python train.py --model="multi-label audio tagger" --n_mels=40 --hop_length=160 --spec_augment=false --mlp_ratio=4 --head_dim=32 --fused_qkv=true --inner_norm=false --residual_init="none" --adamw_lr_other_params=0.0015 --grad_clip=5.0 --sam_rho=0.1 --warmup_steps=320 --weight_decay=0.01 --adamw_weight_decay_other_params=0
Rows from block 3 of a small multi-label audio tagger, named by matrix and row number. Rows with one number belong to one neuron. Each number is 128 + 24 x the weight over its row's rms, rounded and kept within 0 to 255. All counts start at 0.
After each neuron's rows are labels from the 100 clips, of 14976, where the neuron reaches its largest size: "strongest on" is what is common among them. Only what is clearly more common there than usual is listed. The data: chords played on synthesised instruments. In brackets: how many of the 100.
# gate: first MLP gate (model.blocks.3.ff1.gate.weight, 640x160), inputs 0-79
# fc1: first MLP up (model.blocks.3.ff1.fc1.weight, 640x160), inputs 0-79
# fc2: first MLP down (model.blocks.3.ff1.fc2.weight, 160x640, transposed), outputs 0-79

gate.343 [147 144 151 115 148 142 120 120 172 105 125 151 106 111 113 161 149 131 155 180 134 115 120 100 120  70 105 164 155 109 139  79 116 148 144 158 110 121 140 150 184  74 136  96 171 139 130 146 139  91 132 100 118  88  85 134 160 138  92 132 132 129 133 115 121 118  88 127 141 131 155 127 111 148 148 141 131 113 130 128]
fc1.343 [148 127 143  64 110 133 139 124 153 126 118 152 148 121  84 140 148 101 130 163 177 143 126 151 108 106 102 145 140 144 131  55 156 108 145 132  92 179 105 132 161 134 158 112 131 153  90 150 117  99 115 108 128 100  90 153 120 113 129 102 179 136 142 143  95 145  57 110 133 119 151 103 129 105 162 136 178 122 145  90]
fc2.343 [103 142 133 161  87 124 149 124 130 141 106  81 129 118 113 120 122 151 102  84  92 108 167 125 146  83 112 126 156 171 124 115 119  88 104 121 156 125 102 138  94 105 131 161 103 102 123 110 131 131 131 169 176 117 141 133 159 138 100 123  94 140 164 132 133 115 100 136 101 157 119 137 137 153 145 135 129 121 105 124]
strongest on: square lead (54)

gate.454 [140 137 125 129 122 140 149  82 119 166 157 165 127 165 183 119 132 141  95 118 170 111 104 170 155 116 122 114  92 120 109 109 125 155 110 106  86 158 167  68 115 105 163 120 127 110 134 118  99 118 157 140 138 127 140 125 104  90  97 143 133 138 119  86 118 155 111 117 132 125 193  71 123  69 112 124 127 130  81 158]
fc1.454 [140 160 109 122 114 132 133  85 111 137 132 177 131 171 180 136 141 150  63 119 143 131 109 148 158  99 120 116 123 153 163 126 111 130 158 112  89 170 135  72 131 125 157 136 135  90 148 105 109 120 139 124 121 115 148 123 107  99 133 126 106 145 130 109 132 156 164 113 120 150 184  76 103 101 141 125  90 123  95 176]
fc2.454 [ 95 142 121 154 147 144 109 104 119 104 160 130 122 116 143  97 133 117 156 188 129 145  97  96 144 161 131 175 153 115 153 114 126 150 133 104 139 109  85 110 116 132 133 128 130 140 119 137 113 146 127 158 129 127 154 159 139 105 117 139 130 164 140 107 115 124 147 132  87  80 154  74 112 124  68 149 163 145 102  97]
strongest on: pink noise (85)

gate.401 [123 152 109 146  96 146 127 126 135 166 129 139 145 122 116 179 149 119 133 148 103 118 100  99 122 136 121 139 149 113 145 100 130  99  96 122 128 138 126 155 156 120 107 133 135 141  69 129 163 133 137 108 105 130 152 149  84 133 176 101 131 149 149 103 112 178 145 119 146 139 106 111 108  81 100  99 160 163  97 115]
fc1.401 [113 131 195 114  99  98 101 163 135 144 140 124 121  98 165  86 106  83 146 150  94 121 153 143 138 180 152 118  88 163  79 159  96 150 141  75 111 115 144 137 115  97 161 153 114  97 141 140  98 122 145 153 108  79 117 132 124 104 115 119 139 129 152  96 128 124 151 135 119 162 153 142 149 156 113 126 161 100 110 135]
fc2.401 [114  57 130 104 157 133 177 132 133 145 123 152 130 128 123 105  97 118 100 146 122 190 124  93 128  82 118 141 152 117  88 120 157 148 169 103 115 104 124 123 164 128 127 123  90 140 126 135 110 145 108 120 155 117  96 116  88 126 174 125 115 112 127 114 146 143  62 132 148 142 144 127 128 133 121 140  74  82 112 100]
strongest on: the note C (100); root: C (34); marimba-like (33)

gate.223 [117 133 143 112 131 137 154 135 136 141 132 116 126 102 132 138 122  98 130 146 141 122 168 107 117 116 149 102 120 114 154 160 130 144 132 137 146 150 143 145 124  96  83 104 126 152 120 115 120 151 144 125 139 160 153  97 143 129 125 134 105 107 161 121 104 111 110  95 130 129 193 143 135 164 129 150 140 165 164  93]
fc1.223 [141 141 147 133 106  96 138 144 121  87 131 139 126 138 149  98 121  94 137 125 132 130  93 102 140 131  88 165 159 136 125  80 104 121 145  89 123 124  99 110 114 133 170 134 138 123 110 124 168 136  91 131 117 118 107 150 139 152 184 136 128 164 126 113 149 150 129 163 109 127  92 127 152  96 156 107 126 138  93 136]
fc2.223 [140 151 130 116  90  97 144 114  90 129 125 130 123 146 105 145 150 160 148 144  87 148 113 115 163  85 117 123 133 107 164 159 109 130 121 126 126 164 120 124 105 122 123 172 111 161 119  99 134 129 110 136 131 136 131 126 115  99  95  95  91 137 133 130 103 159 142 162  82 126  78 193 102  96  94 139 170 138 110 141]
strongest on: square lead (86); arpeggio (84)

gate.306 [190 140 104 107 158 137 115 136  99 143 127 116 134 118 108 148 126 127 150 143 146 135 122 113 126 120  75 182 116 154 121  82 109 147 162 138 156 123 137 123 133 114 111 148 132 122 112 119 139 130 129  69 182 123 155 136 135  78 138 106 107 149 121 147 129 161  87  95 122 110 144 128 128 163 184 140 128 186 114 169]
fc1.306 [125 118 121 130 155 131 150 129  99 156 116 129  94 120 169 157 135 154 139 179 129 146 111 133  93 144 123 135 166 101 172 134 129 151 133 119 117 161  79 150 117 121  94 170 107 125 158 121 111 165 120 153 151 106 145 153 152  94 167 129 117 133 127  80 138 167 146 118 116 103 114 107 116  79 158 169 113 129 172 112]
fc2.306 [149  98 156 109 137 128 139 192 129 163 137 134  93 118 130 134 135  78 100 122 121 121 101 166 134 120 132 154 118 122 105 125 112 106 116 109 113 139  90 109 142 102 148 154 161 133 129 141 123 119 116 148 130 141 123 125  86 122 162 144 145 143 149 103  92 102 140  83  82 121 102 121 163 147 150 104 107 113 122 165]
strongest on: the note F (82); vibraphone-like (49)

gate.420 [119 149  91 138 126 174 148 113  97 136 154 120 143 107 108 145 150 105 159 114 127 141 137 130 118 123 201 138 144 149 157 113 121 122 151 106 136 100 105 169 169 113 102 110 160 104 123 141 136 125  93  93 109 155 135 145 132  84 126 141 127  90  68 126 115 145 160 145 139 104 125 139 100 142 127 125 120 139 124 120]
fc1.420 [137 125 148 121 141  94 101 149 142 115  83 119 109 136 159 105 102 163 115 134 122 103 121 126 169 103  44 140 124  74 116 152 163 143 128 159 123 153 147  90 107 144 104 154 106 143 115 116 100 131 152 176 147 117 126 101 141 144 138 120 123 137 201 123 137 113 111 135 108 123 145 105 131 123 145 127 120 137 132 127]
fc2.420 [137 142 134 103 180 124 157  82 126 148 137 133 138 152 134  93 149 138  90 163 149 147 116 111 130 139 116 159 102 159 133 137 132 137 102 128 125 149 100 137  89  99 157 106  94 102 195 161 119 116 124 151 106 143  81 128 108  91 122  98 154 149 108 143 174 107 103 104 127 177 147 106 149 114 129 127 142 113  85 172]
strongest on: the note C (94); root: C (42); square lead (32)

gate.580 [129 122 143  59 100 100  97 163  95 109 104 141 112 158 162 140 119 156 166 134 149 156 122 119  97 150 129 137  82 112 124 134 160 155 107 124 109 122 103 160 111 139 121  78  95 161 146 123 144 131 107 142 134 126 121 165 110 124 154 125 172 132 141 146 116 154 113 115 109 111 149 134 146 117 147  81 149 158 143 120]
fc1.580 [118 161 155 123 153 142 102 121 114 133 120 101 106 149 105 164 158 113 105  88 184 145 106 134 116 134 137 150 126 106 108 109 157 165 120  88 112 110 138 146 108 115 167 177 116 166  92  93  89 145  76 126 147 165 155 105 119 134 146 142 113 117 173 136 130 186 115 130  57 151 121 123 143 115 145 147 167 170 122 111]
fc2.580 [126 111 105 113 110 120 133 139 105 173 115 133 137 114 161  74  98 139 120 123 146 121  87 167 118 107 107 166 151 115 125 115 160 127 102 175  69 148 152 162 158  56 164 130 139 178  76 138 142  88 118 138 136 123 134 122 119 152 158  96 106 163  64  78 123 137 120 135 109 119 109 130 117 141 114 124 143  98 184 115]
strongest on: the note F (77); organ-like (76); root: A# (26)

gate.83 [125 123 132 104 103 154  97 128 149 138 142 170 117  87 133  93 130  75 109 131 116 148 135 125 168 101 120 105  98 112 141 118 133 111  75 113 129 126 149 143 116 119 149 118 120 167 135 124 144 111 133 114 169 140 176 118 161 100 111 133 154 101 119 154 104  85  72 130 155 145 117 125 183 141  91 131 148 131 131 113]
fc1.83 [108 130 122 149 149 127 144 138 123 125 127 140 152 141 128 156 115 155 193 135 140 100 130 130 121 167 143 154 139 140 105 108  95 145 176 117 164  97  90 114 150 168 120 141 153 119 128 100 118 150 137 160 110 142  84 123  74 142 142 135 140 189 152  99 164 151 153 128 134 134 133 124  76  96 148 118 106 132 134 156]
fc2.83 [161 173 113 153 117 120 156 139 127  77 142 123 120  97 129 135 101 123 177 104 114 128 130 113 127 102 174 145 151  83 119  80 128 105 115  90 134 125 123 127 134 166 105 148  94 130 131 138 137 145 119 155  96 108 123  91 170 111 195 155 105 154 119 158 128 140 151 104 126 122 119 110 159 122 104  89 123 155  93 125]
strongest on: square lead (83); arpeggio (79)

gate.540 [161 129 131 170 149  77 123 135 138 126 151 111 170  94 117 126 134 105 135 129 103 115 109 121 100 127 159  93 178 185 149 148 121 106 156 132 175 149 105 150 159 147 123  97 122 106 140 146 139 145 130 113 153 107 154 150  95 123 101 150 102 102 113 105 116 122 136 156 138  94 137 141 174 154 133 154 102 116 143 127]
fc1.540 [133 144  94  84 119 133 138 136 115 114 115 137 133 123 102 117 153 157 115 113 125 110 136  96 111 139  91 146 113 110 107 149 124 140 146 138  99  86 125 115  90 131 129 156 133 100 111 129 144 106 148 149 104 134 106 122 140 134 136 107 166 136 124 127 159 131 117  95 153 189 139 139  98 151 135 104 153 142 154 139]
fc2.540 [172 178  76 124 101  89 105 120 146 102 157 150 121 125  79  77 109 119 140 213 118 116 139 150  93 139 114 175 128 133 129 140 126 109 165 132 124 120 166 133 151  90 138 135 102 123 146 108 144 106 113 144 143 148 104 135 142  97 139 121 153 137 137 130 126  96 133 140 148 108 134 151  99 158 116 112 120 109 116 115]
strongest on: the note C (67); text has "piano" (47)

gate.599 [171 186 132 188 148 127 131  95 137 124 123 118 149 107  95 167 153 105 133  92  89 144 136 133 108 106 198 133 152 127 168 150 114  88 127 105 139 120 130 137 157 110  97 124 100 103 137  86 111 148  87 120 139 177 138 126 103 113 155 142 126 122 124 126  93 148 115 136 148 124  80  87 146 145 153 148 163 184 105 124]
fc1.599 [ 89  96 127  44 105 128 138 160 112 123 130 145  86 139 173  55 107 148 131 157 149 107 140 115 147 125  77 130 121 114 115 106 118 146 124 135 106 120 134 126  92 163 139 150 158 133 115 180 115 122 179 142 114  82 102 109 150 157  99 117 145 107 126 131 145 124 142 118 119 118 171 133 113 129 143 113  97 108 131 140]
fc2.599 [125  81 134 144 159 118 155  98 159 117 134 172 114 129 133  68 125 114 144 149 113 121 114  69  94  92 127  98 126 135 112 137 120 157 102  87 108 121 147 179 111 135 156 125 133 122 135 168 148 132 130 175 143 121  89 114 125  79 149  93 176 126 126 133 138 133  98 125 104 165 103 142 122 140 145 146 103 122  89 125]
strongest on: the note C (100); root: C (32); piano-like (26)

gate.489 [190 109 148 158 113 164 141 106 158 118 144 151  91 127 135 124 149 116 128 122 120  99 124 158 133 146 138 140 139 103 136 123 129  64 102 117 123 160 128 140 117  95 126 136 108 121 152  93 127 127 149 134 110 166 104 123 142  88  90  76 166 132 110 153 124 118 114 146 142  70 120 121 107 146 127 152 104 125 139 112]
fc1.489 [124 156 129 126 127 144 101 155 112 151 101  97 150  95 146 182 154 156 138 127  82 127 111 130 123 142 137 132 117 113  84 164 109 129 114 157 139 116 161 126  87 118 131 175 105 131 149 133 108 117  85  65 104 149  88 110 121 147 132 146 121 154  93 110 173 147  86 134 118 109 176 147 160 149 131 136  83  83 142  80]
fc2.489 [158 163 125 135 135 146 143 160  96 140  99 110 137 141  90 148 139 140 117 102 144 120 156 135 126 138 174 162 136 109 146 150 127 119 116 128 159 131 126 148 133 142 115 162 101 124 115 135 132 106 145 101 120 130  98 142 113 149 122 135 113 122 126 115 139 114 124 125  96 198 214 138 113 166 128 125 153 127  70 147]
strongest on: pink noise (100)

gate.439 [115  76 142 112 124 134 161 159 135 135 128 153 151 153  98 135 160 125  94 130 122 101 145 123 125 146 139 167 119 175 100  97 118 118 145 156 139 131  92 165  98  85  78 139 151 142 144 144 133 138 115  95 136 112 112 154 111 151 122 157 109 106 122 103 147 117 155 127 129 108 129 144 112  78 147 105 153 142 131 118]
fc1.439 [108 132 125 157 123 160 140 101 137  92 189 111  89 108 137 127 104 155 136 114 122 128 105 119 156 130  89 142 119 112 115 138  99 152  88 137 164 147 113 130  99 144 150  87 149 178 150 126 122 149 175 158 144  84 155 127  97 122 127 105 145 128 135 128 151 105 106 152 144 120 184 134  95 132 112 109 139 102  96 165]
fc2.439 [106 124 160 114 166 104 108 143 171  83 118 115 145 152 176 133 118 143 107 113 122  82 111 162 168 126 152 164 114 144 144 107 116  89 163 111 125 113 167 137 119 162 163 114 112 134 135 135 116 126 114 151  96 130 112 133 119 150 135 113 165 121 106 136 123 128 162 167 135 120 130 107 147 184 151 108  90 142 160 150]
strongest on: the note C (92)